config = dict(
    dataset='melodies that start on their tonic, played by one synthesised instrument',
    encoder_kernel_size=5,
    encoder_stem='single',
    text_encoder_causal=True,
    text_encoder_width=320,
    text_encoder_norm='rmsnorm',
    text_encoder_norm_position='sandwich',
    text_encoder_bias='all',
    text_encoder_inner_norm=False,
    orthogonalizer='newton_schulz_5',
    adamw_lr_other_params=0.0012,
    max_grad_norm=0.5,
    batch_size=128,
    adamw_weight_decay_other_params=0.01,
)
Rows from block 11 of the audio encoder of a small contrastive audio-text model, named by matrix and row number. Each number is 50 + 10 x the weight over its row's rms, rounded and kept within 0 to 99. All counts start at 0.
After each channel's rows are labels from the 100 clips, of 14976, where the channel reaches its highest value: "strongest on" is what is common among them; "loudest" is the band of the loudest frequency at the time of the peak. Only what is clearly more common there than usual is listed. The data: melodies that start on their tonic, played by one synthesised instrument. In brackets: how many of the 100, against the usual share in percent.
# c30: last pointwise conv (encoder.blocks.11.c3.0.weight, 192x192x1), inputs 0-191

c30.124:38 65 44 50 61 50 41 71 50 50 50 63 50 61 50 50 65 50 33 67 70 50 58 39 35 50 50 40 62 57 39 55 50 50 72 39 50 50 39 67 50 50 42 50 57 39 76 50 50 31 50 50 60 62 50 37 50 37 50 50 50 50 50 61 50 40 63 59 41 50 30 50 50 39 50 38 50 50 38 36 50 60 36 50 50 40 32 57 50 60 43 40 62 57 50 58 50 66 50 65 50 60 30 50 39 66 44 50 50 50 50 50 27 58 68 59 60 36 34 39 50 50 60 50 50 39 41 61 71 50 42 50 34 50 40 58 50 50 69 37 69 31 29 57 50 50 50 50 42 50 41 41 66 36 41 50 69 50 67 41 39 50 40 50 59 50 50 63 40 50 50 63 50 65 50 50 50 63 63 50 63 50 60 50 29 58 67 50 50 50 50 43
strongest on: the note A (82 vs 39.3)
loudest: 500 to 1000 Hz (73 vs 22.8)

c30.147:50 50 68 50 50 59 50 50 70 50 50 50 50 50 37 35 50 50 64 36 50 50 50 50 65 50 31 50 50 29 50 50 67 64 59 50 50 50 38 61 71 39 60 50 38 62 62 50 50 73 50 36 50 50 37 38 41 40 50 50 58 62 50 59 50 29 50 50 33 50 50 50 36 34 38 50 64 66 50 50 35 50 38 38 50 33 50 50 50 38 50 50 50 50 50 50 38 50 50 74 50 63 62 50 30 50 58 50 25 50 50 50 35 38 50 63 50 50 50 50 41 50 50 50 68 50 72 50 50 26 50 50 63 50 69 38 29 50 73 40 50 43 63 50 44 50 50 50 50 50 62 33 50 50 60 50 50 28 32 50 68 62 50 50 62 50 35 50 50 38 50 50 50 50 30 50 60 57 33 65 70 62 50 50 39 50 41 37 50 50 40 50
strongest on: the note D# (91 vs 41.1); the note A# (76 vs 40.4)
loudest: 500 to 1000 Hz (62 vs 22.8)

c30.20:50 50 30 57 28 50 35 28 50 50 50 66 67 41 50 50 50 32 50 77 33 50 50 50 50 30 56 42 50 33 60 50 34 39 50 50 50 57 50 39 50 50 50 50 38 50 50 50 50 50 68 37 39 50 63 50 50 33 50 62 50 60 77 61 65 42 50 50 57 50 35 38 50 50 50 36 59 36 32 59 40 50 50 64 50 50 67 50 50 37 38 50 69 50 50 76 50 34 50 50 35 70 50 50 50 60 41 50 39 40 50 76 60 59 60 33 50 50 50 50 50 43 73 50 50 50 50 59 50 64 50 30 50 35 43 38 50 50 50 50 50 50 50 64 59 50 50 50 38 58 50 50 50 50 50 50 50 50 66 50 50 70 33 41 50 50 50 38 50 32 35 62 50 37 50 50 72 50 50 50 57 50 50 60 62 34 50 50 50 28 67 50
strongest on: the note F# (100 vs 39.9)
loudest: 250 to 500 Hz (62 vs 22.2)

c30.140:38 50 61 58 50 50 30 50 64 50 39 34 50 64 50 38 68 38 50 37 50 78 68 50 50 58 62 50 50 32 37 71 64 50 67 50 50 50 70 37 50 35 50 50 50 39 50 50 63 36 50 50 50 50 62 63 50 50 36 50 50 62 50 78 50 50 50 50 50 63 36 59 60 50 41 34 50 63 65 50 41 50 50 50 40 50 50 50 32 50 62 50 50 31 56 50 66 50 37 50 50 60 50 50 63 50 50 63 67 50 70 64 50 38 50 33 37 23 38 50 50 50 50 66 70 50 36 50 62 34 50 50 50 50 50 62 50 60 39 64 50 50 62 50 50 50 50 64 50 62 50 50 50 50 43 50 50 50 50 36 27 50 50 50 50 50 67 62 50 44 50 32 50 50 63 50 50 50 35 50 33 63 65 64 63 64 55 50 71 50 50 50
strongest on: the note F (100 vs 40.2); the note C# (75 vs 40); the note A# (73 vs 40.4)
loudest: 500 to 1000 Hz (69 vs 22.8)

c30.99:62 50 33 50 37 65 69 65 43 50 50 34 63 50 72 50 50 42 60 62 50 66 65 63 42 50 50 44 50 50 63 61 50 50 61 50 64 50 35 50 32 33 41 71 50 50 39 38 59 50 50 35 50 37 50 50 50 50 58 50 64 50 58 50 50 50 43 50 50 50 50 27 50 50 50 63 50 64 69 50 37 58 50 50 50 29 50 50 50 40 38 58 50 50 61 59 63 55 50 35 69 50 33 57 67 65 63 40 43 62 35 31 50 50 50 68 50 50 50 50 62 50 50 42 50 59 50 63 50 39 50 41 50 50 50 50 64 50 50 50 50 65 60 43 50 50 50 37 33 50 38 67 50 38 34 50 50 40 50 50 42 50 50 60 48 50 50 50 50 50 60 63 70 50 50 50 50 41 20 35 67 42 32 41 50 58 70 50 74 50 62 25
strongest on: the note A# (99 vs 40.4); tonic: D# (26 vs 8.2)
loudest: 250 to 500 Hz (54 vs 22.2)

c30.91:50 50 31 62 50 69 50 62 36 34 50 50 50 50 50 67 50 66 50 56 58 37 50 50 50 63 57 50 50 50 38 64 50 50 42 50 33 50 58 60 64 50 38 56 64 50 50 62 59 39 24 68 50 40 50 50 32 50 64 50 50 43 60 38 50 58 45 35 63 50 58 40 68 33 50 50 67 50 50 50 60 34 37 60 64 60 41 50 50 37 50 50 37 50 66 50 61 43 41 50 50 66 50 50 57 50 33 42 50 60 27 50 36 58 50 38 26 56 35 35 63 60 50 68 70 50 50 50 34 50 50 64 43 57 50 64 50 50 44 65 50 50 50 45 63 39 43 50 50 58 50 50 37 58 50 58 50 33 50 50 50 70 50 50 50 28 64 40 43 38 50 38 50 59 38 28 65 50 50 50 41 59 43 59 35 61 43 50 43 50 77 50
strongest on: the note D (100 vs 39.6)
loudest: 250 to 500 Hz (46 vs 22.2)

c30.5:62 50 50 40 35 50 60 50 50 61 50 50 50 29 50 37 50 64 39 65 50 50 41 50 63 50 50 39 50 50 59 50 37 63 50 50 50 66 36 60 50 50 81 42 50 50 50 63 41 50 40 50 50 50 43 50 79 72 50 43 41 61 50 50 70 60 64 50 56 59 33 36 33 50 34 36 34 50 58 50 50 50 50 62 50 50 50 50 67 50 36 50 50 50 64 50 50 50 85 36 50 50 40 63 73 50 60 50 59 50 50 50 72 50 50 59 50 50 37 50 50 50 50 50 50 39 32 50 50 50 50 65 50 50 50 37 50 50 50 50 50 36 34 63 50 50 50 50 68 42 50 50 50 35 67 50 34 43 66 38 75 57 50 50 50 50 50 64 68 44 65 50 50 50 50 69 63 50 40 50 50 50 50 41 40 50 50 50 35 68 26 63
strongest on: the note D# (99 vs 41.1); the note G# (69 vs 39.8)
loudest: 500 to 1000 Hz (71 vs 22.8)

c30.164:65 50 38 57 50 40 50 40 38 32 36 60 36 50 68 50 34 50 50 50 50 35 50 66 63 31 50 50 59 43 50 25 50 39 50 31 50 30 50 39 50 62 50 50 69 63 60 50 64 50 50 50 34 50 50 32 50 61 33 36 50 50 28 50 50 63 50 50 37 50 67 61 50 69 50 50 38 50 50 62 34 50 50 50 64 50 50 50 50 37 50 50 63 50 42 71 50 50 63 50 50 40 29 70 50 50 50 50 72 59 50 50 62 70 42 33 56 65 50 50 50 50 50 50 72 50 50 67 50 60 58 50 50 38 50 42 36 50 57 50 50 33 71 33 28 63 50 34 50 50 61 50 50 50 50 50 60 50 43 50 50 65 50 50 50 64 50 50 50 27 39 50 50 50 50 50 50 58 62 50 68 50 50 37 50 65 50 50 50 69 39 50
strongest on: the note C# (80 vs 40); the note G# (68 vs 39.8)
loudest: 500 to 1000 Hz (51 vs 22.8)

c30.69:50 50 73 62 35 50 50 50 66 64 50 50 60 37 50 20 30 50 36 50 50 39 36 50 68 50 40 61 50 37 50 32 41 50 63 43 50 50 50 50 50 50 35 73 67 65 68 32 50 59 50 63 31 50 50 50 34 61 50 42 50 50 33 70 70 50 50 34 58 59 50 50 58 50 50 37 50 68 50 50 58 69 50 50 50 30 38 50 62 50 41 50 38 50 40 50 50 50 38 27 37 50 50 42 50 50 36 50 39 50 34 50 50 50 50 43 39 30 50 50 50 50 41 34 50 50 40 50 66 50 50 61 50 38 37 37 41 50 64 63 50 50 50 34 50 37 64 50 61 50 43 50 50 50 68 50 50 50 50 50 60 50 50 50 50 61 50 38 50 43 39 50 50 65 68 38 50 68 35 50 50 37 37 39 50 50 50 50 65 50 65 32
strongest on: the note A (86 vs 39.3); tonic: A (53 vs 7.8)
loudest: 250 to 500 Hz (50 vs 22.2)

c30.60:37 63 32 60 65 50 50 50 50 29 33 50 50 50 50 50 50 70 66 50 50 69 50 50 50 59 74 61 56 42 41 50 61 50 32 50 50 50 50 50 50 40 62 50 77 63 50 50 40 50 50 50 61 50 50 50 50 50 50 50 60 67 50 68 42 50 50 62 50 50 30 50 71 50 41 50 61 50 50 42 50 61 58 69 50 50 34 28 65 58 33 61 50 58 61 34 72 63 63 50 42 38 50 62 60 63 50 58 50 55 38 58 50 50 50 64 37 75 50 58 50 54 50 50 50 36 50 50 50 50 50 50 50 50 50 50 45 39 42 73 50 50 59 65 50 50 35 50 57 59 50 74 42 50 39 50 50 50 38 38 62 38 50 40 32 65 59 50 50 68 50 63 43 50 40 60 38 63 50 50 29 62 68 61 50 50 50 28 61 50 50 50
strongest on: the note D# (84 vs 41.1)
loudest: 500 to 1000 Hz (47 vs 22.8)

c30.7:26 50 42 39 33 50 50 40 58 50 42 44 50 50 50 59 65 70 50 50 50 50 35 35 50 43 36 58 38 63 34 50 67 50 56 66 57 50 68 36 60 60 50 58 64 50 50 34 59 50 38 50 50 61 62 66 61 64 37 50 42 59 54 50 70 50 50 50 38 74 60 40 61 44 50 61 50 41 50 50 36 50 50 50 58 39 61 58 50 31 57 50 58 37 72 45 50 36 31 50 50 37 50 64 50 36 60 50 65 44 39 50 50 50 50 67 50 50 39 41 50 41 35 50 43 50 33 50 50 50 57 36 64 60 38 37 55 50 37 44 42 66 39 37 50 35 37 50 38 41 62 35 50 37 50 50 50 41 37 40 50 50 32 29 50 31 50 58 50 50 57 54 50 50 32 39 50 38 34 40 50 35 50 50 32 50 50 63 33 50 50 41
strongest on: the note D (100 vs 39.6); the note G (66 vs 40.5)
loudest: 1000 to 2000 Hz (40 vs 16.1)

c30.114:27 50 50 50 50 61 50 50 50 38 34 50 34 50 64 67 66 67 29 50 50 31 36 41 50 50 50 50 50 50 41 69 43 50 50 50 38 37 50 38 63 58 39 64 50 60 36 50 50 64 50 50 59 50 39 65 50 38 36 50 35 50 50 50 35 50 36 33 57 59 50 25 61 50 50 69 61 50 50 50 40 61 50 50 50 50 50 36 50 50 38 50 63 50 50 33 57 50 38 50 39 38 50 43 50 58 42 65 50 66 50 50 50 50 64 39 50 39 39 50 50 50 62 50 50 64 37 50 30 50 42 41 57 50 43 50 34 59 36 50 42 58 42 50 70 42 64 39 39 37 50 40 71 50 50 50 50 50 50 29 32 50 50 62 64 36 50 60 50 42 59 50 68 61 50 42 68 30 50 58 35 30 50 56 50 72 50 50 50 67 69 50
strongest on: the note D (99 vs 39.6); pace: fast (76 vs 33); the note A (74 vs 39.3); the note G (73 vs 40.5)
loudest: 250 to 500 Hz (66 vs 22.2)

c30.6:62 62 59 36 39 50 50 50 50 50 65 34 50 36 50 43 43 50 59 69 50 50 50 64 50 50 62 39 50 50 50 50 69 59 26 50 50 50 50 50 50 62 50 35 36 42 50 50 39 61 67 31 50 39 50 59 34 50 50 71 61 41 50 61 41 50 50 50 61 40 50 59 50 50 50 63 66 50 31 68 63 50 50 50 66 30 50 61 65 67 66 59 50 50 63 50 50 33 55 66 50 64 60 50 50 38 50 28 69 50 39 60 35 50 31 50 73 63 50 50 50 50 50 61 50 50 61 50 40 36 50 42 31 39 64 50 67 32 50 34 70 50 50 42 60 34 36 50 50 37 62 50 36 64 36 50 50 50 50 50 60 50 50 62 59 50 50 61 50 50 50 58 50 62 67 50 36 41 50 50 58 42 38 50 50 40 68 62 50 50 63 50
strongest on: the note F# (100 vs 39.9)
loudest: 250 to 500 Hz (50 vs 22.2)

c30.139:42 50 64 50 57 43 57 60 50 50 40 50 38 37 59 50 50 50 50 57 63 61 58 41 61 50 50 50 56 57 50 50 50 38 41 50 60 37 50 50 38 35 27 62 50 65 50 33 50 50 50 42 50 50 37 50 50 50 50 30 50 50 50 50 50 50 60 60 31 50 50 50 50 66 39 60 38 57 42 50 50 50 42 62 75 50 50 57 50 63 42 36 61 41 50 45 43 50 50 27 50 68 50 41 50 56 31 62 50 59 50 58 39 58 36 33 38 50 50 27 59 50 50 56 63 50 62 43 37 50 50 40 50 66 32 50 33 50 41 65 58 59 50 43 31 34 62 63 50 50 41 50 64 32 59 28 50 50 35 68 74 59 33 50 50 50 50 61 40 61 58 50 69 41 50 50 62 46 50 62 64 32 68 37 50 50 62 69 42 50 37 31
strongest on: the note A# (100 vs 40.4)
loudest: 500 to 1000 Hz (80 vs 22.8)

c30.10:50 50 50 55 64 36 63 70 50 50 42 50 50 34 50 50 64 31 32 64 30 50 50 65 50 50 58 61 50 50 63 50 50 35 70 50 61 50 61 50 61 65 50 64 50 69 40 50 50 62 50 36 50 36 50 50 70 50 68 50 50 28 50 33 50 67 67 50 50 43 36 38 50 42 35 50 50 36 69 61 31 35 50 50 50 65 69 50 73 41 36 50 50 66 50 50 41 40 39 50 57 50 50 50 43 50 50 50 69 50 50 50 50 50 40 50 41 50 37 50 50 50 50 34 50 35 50 50 50 50 50 72 50 50 64 41 50 50 38 50 50 50 42 50 50 59 69 63 39 50 41 50 50 50 50 50 50 58 67 58 50 60 74 50 63 40 50 38 50 36 63 50 50 56 58 63 50 40 61 62 50 59 31 50 57 64 30 60 39 50 37 32
strongest on: the note C (74 vs 40.9); the note G (73 vs 40.5); the note F (67 vs 40.2); pace: fast (62 vs 33)
loudest: 500 to 1000 Hz (47 vs 22.8)

c30.180:50 63 60 57 50 50 50 50 37 50 62 50 40 63 40 50 50 40 38 50 50 35 50 37 50 50 50 57 62 50 50 60 50 65 32 62 61 50 50 77 41 66 50 69 50 50 33 57 35 50 40 50 43 50 50 44 68 65 50 40 50 44 36 58 50 50 62 41 63 37 66 71 33 50 40 37 50 50 50 37 35 37 32 61 40 36 70 50 35 37 50 50 35 50 50 50 50 61 38 50 64 57 50 58 67 50 50 50 61 50 36 50 60 39 50 60 62 50 69 71 34 40 50 50 64 50 50 50 34 50 63 66 40 50 40 29 36 34 63 50 50 50 50 58 50 50 50 50 35 68 34 33 50 50 50 50 34 50 50 40 50 61 50 72 50 50 50 59 50 71 50 59 50 50 57 50 50 50 50 56 42 50 32 50 31 50 50 50 59 50 29 60
strongest on: the note G# (93 vs 39.8); the note D# (87 vs 41.1)
loudest: 250 to 500 Hz (49 vs 22.2)

c30.15:65 50 39 50 50 42 60 35 50 37 32 35 50 50 38 50 42 27 50 50 63 50 34 50 50 50 50 43 50 34 68 31 69 37 50 50 40 50 50 32 65 40 50 58 50 64 50 50 36 50 50 32 50 50 50 50 50 50 38 43 50 50 50 58 64 40 50 44 50 65 50 50 50 50 50 50 50 50 50 71 70 38 50 41 50 50 50 50 50 50 50 63 50 32 60 50 61 50 50 50 50 63 40 50 29 50 50 36 50 35 33 63 36 50 40 39 62 70 50 50 66 50 38 68 67 50 50 50 37 50 50 41 50 37 50 50 27 50 50 63 50 34 62 57 50 50 50 37 68 50 37 50 50 72 50 50 50 50 50 41 82 30 50 37 50 62 71 34 50 50 28 50 50 67 50 50 50 50 50 50 40 50 35 50 50 32 50 61 65 50 50 69
strongest on: the note D# (88 vs 41.1)
loudest: 500 to 1000 Hz (54 vs 22.8)

c30.100:40 50 50 59 50 50 50 65 59 61 50 68 65 50 64 42 59 50 58 61 50 50 59 41 67 50 38 67 69 50 50 69 50 50 40 50 50 70 63 50 50 43 40 24 50 50 50 46 65 29 78 50 39 55 39 62 50 50 60 35 50 39 63 65 50 50 50 50 50 34 33 50 56 50 39 50 50 62 62 43 42 72 40 73 37 50 50 50 50 50 42 50 50 36 60 50 50 50 36 34 50 35 50 38 36 50 50 36 50 50 50 41 50 50 50 36 50 50 36 64 66 50 50 61 58 66 42 32 40 50 50 36 50 50 64 62 69 50 40 59 54 42 50 50 50 50 39 37 50 33 38 50 50 50 58 45 38 50 55 38 50 42 50 36 39 50 66 43 50 50 67 50 70 50 62 50 77 58 63 61 60 57 50 41 50 50 27 37 38 50 50 50
strongest on: the note F# (100 vs 39.9)
loudest: 250 to 500 Hz (81 vs 22.2)

c30.34:66 45 50 50 50 39 31 50 36 50 37 50 60 41 40 61 50 58 65 65 63 37 61 40 50 43 40 38 67 29 50 32 40 40 50 50 37 29 50 50 41 50 50 50 50 50 58 50 50 50 66 50 68 39 50 61 58 58 70 44 37 50 50 50 47 50 39 34 65 50 29 50 50 50 36 50 50 50 39 64 60 34 50 50 62 61 62 50 44 61 61 69 40 50 38 50 50 50 50 43 61 59 38 41 59 40 40 50 42 58 40 31 50 39 50 36 72 74 50 35 58 35 50 50 50 50 50 50 50 50 50 50 23 50 61 50 50 58 50 50 65 50 50 65 62 50 66 44 50 50 50 59 61 37 50 50 60 50 50 65 36 65 69 44 61 44 42 68 50 37 50 41 33 40 50 50 63 57 40 50 50 30 39 35 57 50 33 40 50 61 60 50
strongest on: the note F# (99 vs 39.9)
loudest: 250 to 500 Hz (60 vs 22.2)

c30.83:50 58 60 32 44 66 50 69 50 50 50 42 50 50 50 30 62 42 41 67 34 50 50 37 40 50 59 63 50 50 50 35 50 50 50 50 42 50 50 50 50 50 63 50 71 26 50 50 50 50 50 50 58 41 39 50 58 72 57 36 41 61 50 50 59 71 60 37 50 50 62 50 66 57 35 42 50 50 62 50 50 38 68 50 50 50 38 50 73 36 62 50 59 50 37 37 63 59 60 50 68 35 62 64 50 64 79 50 50 58 50 38 50 50 50 42 50 60 50 39 57 33 65 62 50 57 50 50 62 35 50 38 50 64 50 57 50 54 50 57 50 50 58 50 50 63 34 50 63 37 32 50 50 43 61 50 39 39 50 37 50 50 60 68 50 50 64 50 59 61 61 50 36 33 50 50 60 61 50 59 50 39 57 33 34 50 32 40 50 37 32 68
strongest on: the note D (93 vs 39.6); the note G (76 vs 40.5); the note C (68 vs 40.9)
loudest: 500 to 1000 Hz (74 vs 22.8)

c30.41:50 50 57 62 50 68 50 66 50 61 43 50 36 50 50 50 70 60 35 50 57 34 58 37 50 50 37 50 70 36 65 43 50 50 50 46 40 50 50 64 50 36 50 50 69 60 25 50 39 66 50 50 40 62 61 50 57 50 50 50 43 44 50 67 35 64 50 36 39 36 41 50 66 50 50 63 50 50 50 50 50 50 50 42 50 35 62 50 50 50 34 60 50 50 50 41 42 37 67 60 50 50 39 38 50 71 50 67 50 70 50 50 75 50 50 64 50 61 50 50 70 60 50 33 32 50 50 50 43 42 39 50 50 41 61 65 61 66 40 60 50 75 50 50 57 41 50 59 50 39 26 50 50 63 50 50 40 50 44 40 50 35 61 34 50 50 50 40 50 56 66 50 38 67 61 36 44 50 37 42 50 50 70 59 50 39 41 44 70 41 50 29
strongest on: the note C# (81 vs 40); the note F# (71 vs 39.9)
loudest: 250 to 500 Hz (48 vs 22.2)

c30.74:42 75 40 61 61 50 50 62 42 50 35 34 62 50 33 62 50 35 61 64 50 50 42 65 50 50 42 69 34 50 50 70 42 50 30 50 50 61 34 50 50 37 64 50 50 50 59 65 39 69 50 61 65 39 73 50 50 50 36 50 60 50 61 34 50 50 50 37 63 35 64 62 50 61 50 68 50 61 67 58 50 37 62 50 50 50 40 50 65 50 27 64 50 68 50 59 42 50 50 50 40 50 36 50 50 50 36 50 50 50 38 42 60 50 40 50 50 50 37 50 44 50 37 50 50 50 60 50 38 62 71 36 64 44 50 50 50 64 32 60 37 58 37 50 41 66 58 50 61 50 37 50 78 50 39 63 50 50 31 50 56 41 50 50 50 50 50 50 63 50 38 50 55 50 38 60 37 40 50 58 42 50 68 38 50 41 59 50 50 71 50 50
strongest on: the note A# (99 vs 40.4); the note F (74 vs 40.2); the note D# (66 vs 41.1)
loudest: 250 to 500 Hz (53 vs 22.2)

c30.151:50 69 43 42 39 33 50 55 63 58 59 50 50 25 36 43 38 67 40 66 50 41 50 39 50 50 80 38 72 50 50 68 50 64 38 40 50 50 50 50 38 40 50 34 50 76 60 65 36 50 75 37 50 60 43 50 29 34 50 55 63 28 50 45 44 40 50 60 37 44 44 50 50 50 50 50 50 62 50 75 50 58 59 70 50 50 50 39 50 43 35 60 50 39 60 50 29 50 50 50 50 50 50 50 36 60 68 37 50 50 65 50 58 40 50 50 50 50 50 50 50 50 50 50 50 50 50 43 60 40 34 62 50 50 61 41 59 50 50 50 60 69 50 67 69 39 50 50 30 39 59 56 61 56 42 50 50 38 35 50 62 34 40 50 50 50 50 50 44 45 62 50 50 50 29 50 38 50 50 50 50 50 60 62 50 50 35 71 50 50 44 42
strongest on: the note F# (100 vs 39.9)
loudest: 500 to 1000 Hz (54 vs 22.8)

c30.72:50 39 35 50 50 50 37 66 40 67 50 50 67 59 31 61 59 36 50 50 50 58 50 62 50 35 40 50 72 50 50 58 42 50 61 50 50 64 61 50 50 39 35 50 67 59 50 34 50 50 50 50 66 60 65 50 50 50 63 50 42 60 65 34 50 32 50 50 50 50 50 58 50 50 50 24 33 38 38 68 50 35 50 50 50 34 62 40 38 71 50 50 66 66 50 50 50 64 50 69 39 63 40 50 50 50 59 50 50 33 50 69 50 50 50 43 83 36 50 50 50 50 70 50 50 50 50 50 50 50 42 50 36 50 38 50 50 37 34 64 66 65 56 64 50 50 50 36 50 50 73 35 50 69 50 40 57 64 38 50 50 40 40 28 32 50 35 50 50 50 50 50 50 50 42 50 50 56 59 50 62 37 50 50 73 50 50 50 50 50 50 50
strongest on: the note F# (100 vs 39.9)
loudest: 250 to 500 Hz (65 vs 22.2)

c30.55:43 39 60 50 50 37 41 41 38 41 64 32 50 69 60 50 60 40 42 50 50 50 50 50 34 50 50 50 50 39 50 43 50 50 50 62 50 50 50 50 50 50 65 68 50 50 64 50 50 50 50 50 61 38 50 61 50 50 40 50 36 42 50 50 50 50 50 50 33 36 50 65 50 37 40 68 31 40 39 50 50 66 59 50 50 40 50 76 50 50 72 35 59 39 50 50 36 50 50 63 34 50 50 55 62 50 32 50 50 41 34 58 50 62 50 32 50 55 59 50 35 50 28 65 61 67 43 50 39 38 50 56 58 50 64 50 38 32 62 58 38 31 78 50 50 50 50 36 65 66 64 40 50 43 65 50 50 50 50 50 35 37 55 50 50 58 50 50 75 50 50 50 38 50 50 50 50 50 42 50 50 45 29 61 50 50 50 68 50 73 72 77
strongest on: the note C# (100 vs 40); the note G# (72 vs 39.8)
loudest: 500 to 1000 Hz (68 vs 22.8)

c30.92:31 35 50 36 50 59 50 39 63 50 50 65 50 66 50 38 35 50 34 50 50 60 50 40 33 39 59 50 73 39 50 33 50 44 50 50 71 36 50 50 50 50 50 29 50 63 50 50 57 50 50 50 36 50 65 50 55 50 50 71 63 50 50 50 66 58 35 50 41 50 50 50 50 63 50 50 50 50 59 50 23 50 32 67 37 37 50 50 34 40 50 50 50 50 50 50 50 34 35 50 59 50 50 25 37 44 50 60 50 50 40 50 50 41 37 61 41 50 81 32 34 59 50 37 31 50 50 50 66 50 50 28 50 38 50 50 37 63 50 50 42 39 61 50 50 50 61 34 39 50 62 50 62 50 39 50 50 50 50 50 50 50 38 50 50 50 50 50 62 42 50 71 40 62 50 64 50 50 39 35 71 50 40 50 40 61 33 50 63 50 50 75
strongest on: the note C# (100 vs 40); the note G# (71 vs 39.8)
loudest: 500 to 1000 Hz (51 vs 22.8); 1000 to 2000 Hz (41 vs 16.1)

c30.16:32 50 38 33 50 43 36 50 50 50 59 50 50 50 50 50 50 62 50 50 50 41 38 63 50 43 66 61 67 50 50 50 39 31 50 65 34 50 65 35 50 31 50 50 39 56 50 68 50 50 50 50 59 50 60 32 38 39 29 63 40 34 50 34 50 64 59 58 50 50 58 50 50 50 42 58 33 50 50 79 50 50 50 50 50 58 66 50 50 65 77 37 50 50 50 34 40 50 50 50 59 50 50 50 50 39 50 36 50 35 50 59 50 50 50 50 50 41 38 50 74 50 40 59 42 50 37 65 29 50 50 39 50 70 50 50 50 60 39 41 68 27 50 50 71 50 65 62 59 50 50 69 50 70 50 30 62 50 50 42 41 50 50 32 50 36 59 50 50 38 37 38 50 40 40 50 50 50 62 50 50 50 50 50 34 41 35 50 59 50 50 25
strongest on: the note F (84 vs 40.2); the note C (74 vs 40.9); the note A (71 vs 39.3)
loudest: 500 to 1000 Hz (48 vs 22.8)

c30.77:50 50 34 32 50 50 74 33 50 29 62 55 50 73 50 50 50 50 65 50 39 50 70 39 71 50 50 40 34 38 38 50 50 50 50 35 39 50 50 50 64 63 59 70 50 63 50 50 57 50 50 32 50 72 43 50 50 42 64 50 41 59 33 50 34 41 50 34 50 50 36 50 50 50 55 50 50 39 63 60 50 63 50 59 50 40 42 31 50 50 50 50 38 59 50 50 50 50 66 37 64 67 50 66 50 37 50 72 50 59 39 50 71 50 50 33 50 69 60 50 50 50 50 37 41 68 50 50 50 50 35 50 38 68 50 50 35 35 50 50 40 57 50 50 50 50 39 50 50 50 34 56 30 50 40 50 50 50 50 40 50 50 50 50 50 50 36 50 50 50 59 50 69 34 38 67 40 50 38 36 50 77 50 38 38 62 43 50 34 50 43 62
strongest on: the note G# (81 vs 39.8); pace: fast (67 vs 33)
loudest: 500 to 1000 Hz (77 vs 22.8)

c30.98:50 63 67 40 50 50 31 40 69 36 50 59 39 50 50 50 42 70 39 62 38 33 61 30 50 50 37 50 55 67 65 34 50 50 50 50 50 50 68 50 50 64 50 35 50 64 72 50 50 50 50 73 34 65 50 50 68 50 64 50 50 61 39 50 72 67 50 50 50 50 50 50 50 50 50 50 50 50 50 50 50 50 50 50 71 50 50 50 50 36 62 27 50 42 50 50 50 33 50 50 75 35 39 69 63 50 66 50 50 50 62 67 60 69 36 50 50 50 63 25 50 50 50 39 50 50 50 50 64 50 50 50 50 65 36 61 50 50 55 50 59 50 50 65 43 50 50 64 59 50 50 33 50 50 50 32 50 65 50 30 50 50 67 50 50 38 50 28 50 50 32 60 50 50 50 50 60 50 50 50 50 50 50 50 50 33 34 50 25 59 50 62
strongest on: the note C (100 vs 40.9); the note G (74 vs 40.5)
loudest: 500 to 1000 Hz (70 vs 22.8)

c30.111:50 37 61 67 50 50 50 71 50 50 25 50 29 60 72 63 36 50 63 50 63 50 50 50 50 50 40 50 50 50 50 50 64 50 50 50 50 66 79 50 50 73 50 61 50 50 50 36 35 41 50 50 50 67 50 50 50 50 50 38 50 50 50 63 50 50 73 50 50 66 50 50 63 38 59 50 72 50 50 65 34 50 50 70 38 50 50 50 50 35 50 62 58 50 50 59 37 50 50 61 67 50 76 38 36 35 50 50 62 70 36 50 50 50 50 50 62 50 50 34 65 35 50 50 50 50 62 50 69 33 50 50 50 50 50 39 33 44 62 50 39 50 32 50 30 50 50 37 41 36 33 50 60 50 50 50 36 35 57 68 50 50 41 50 50 50 35 50 50 36 50 50 33 60 50 50 50 50 65 50 34 50 65 61 50 50 29 50 50 57 50 50
strongest on: the note D (86 vs 39.6); pace: fast (62 vs 33)
loudest: 1000 to 2000 Hz (67 vs 16.1)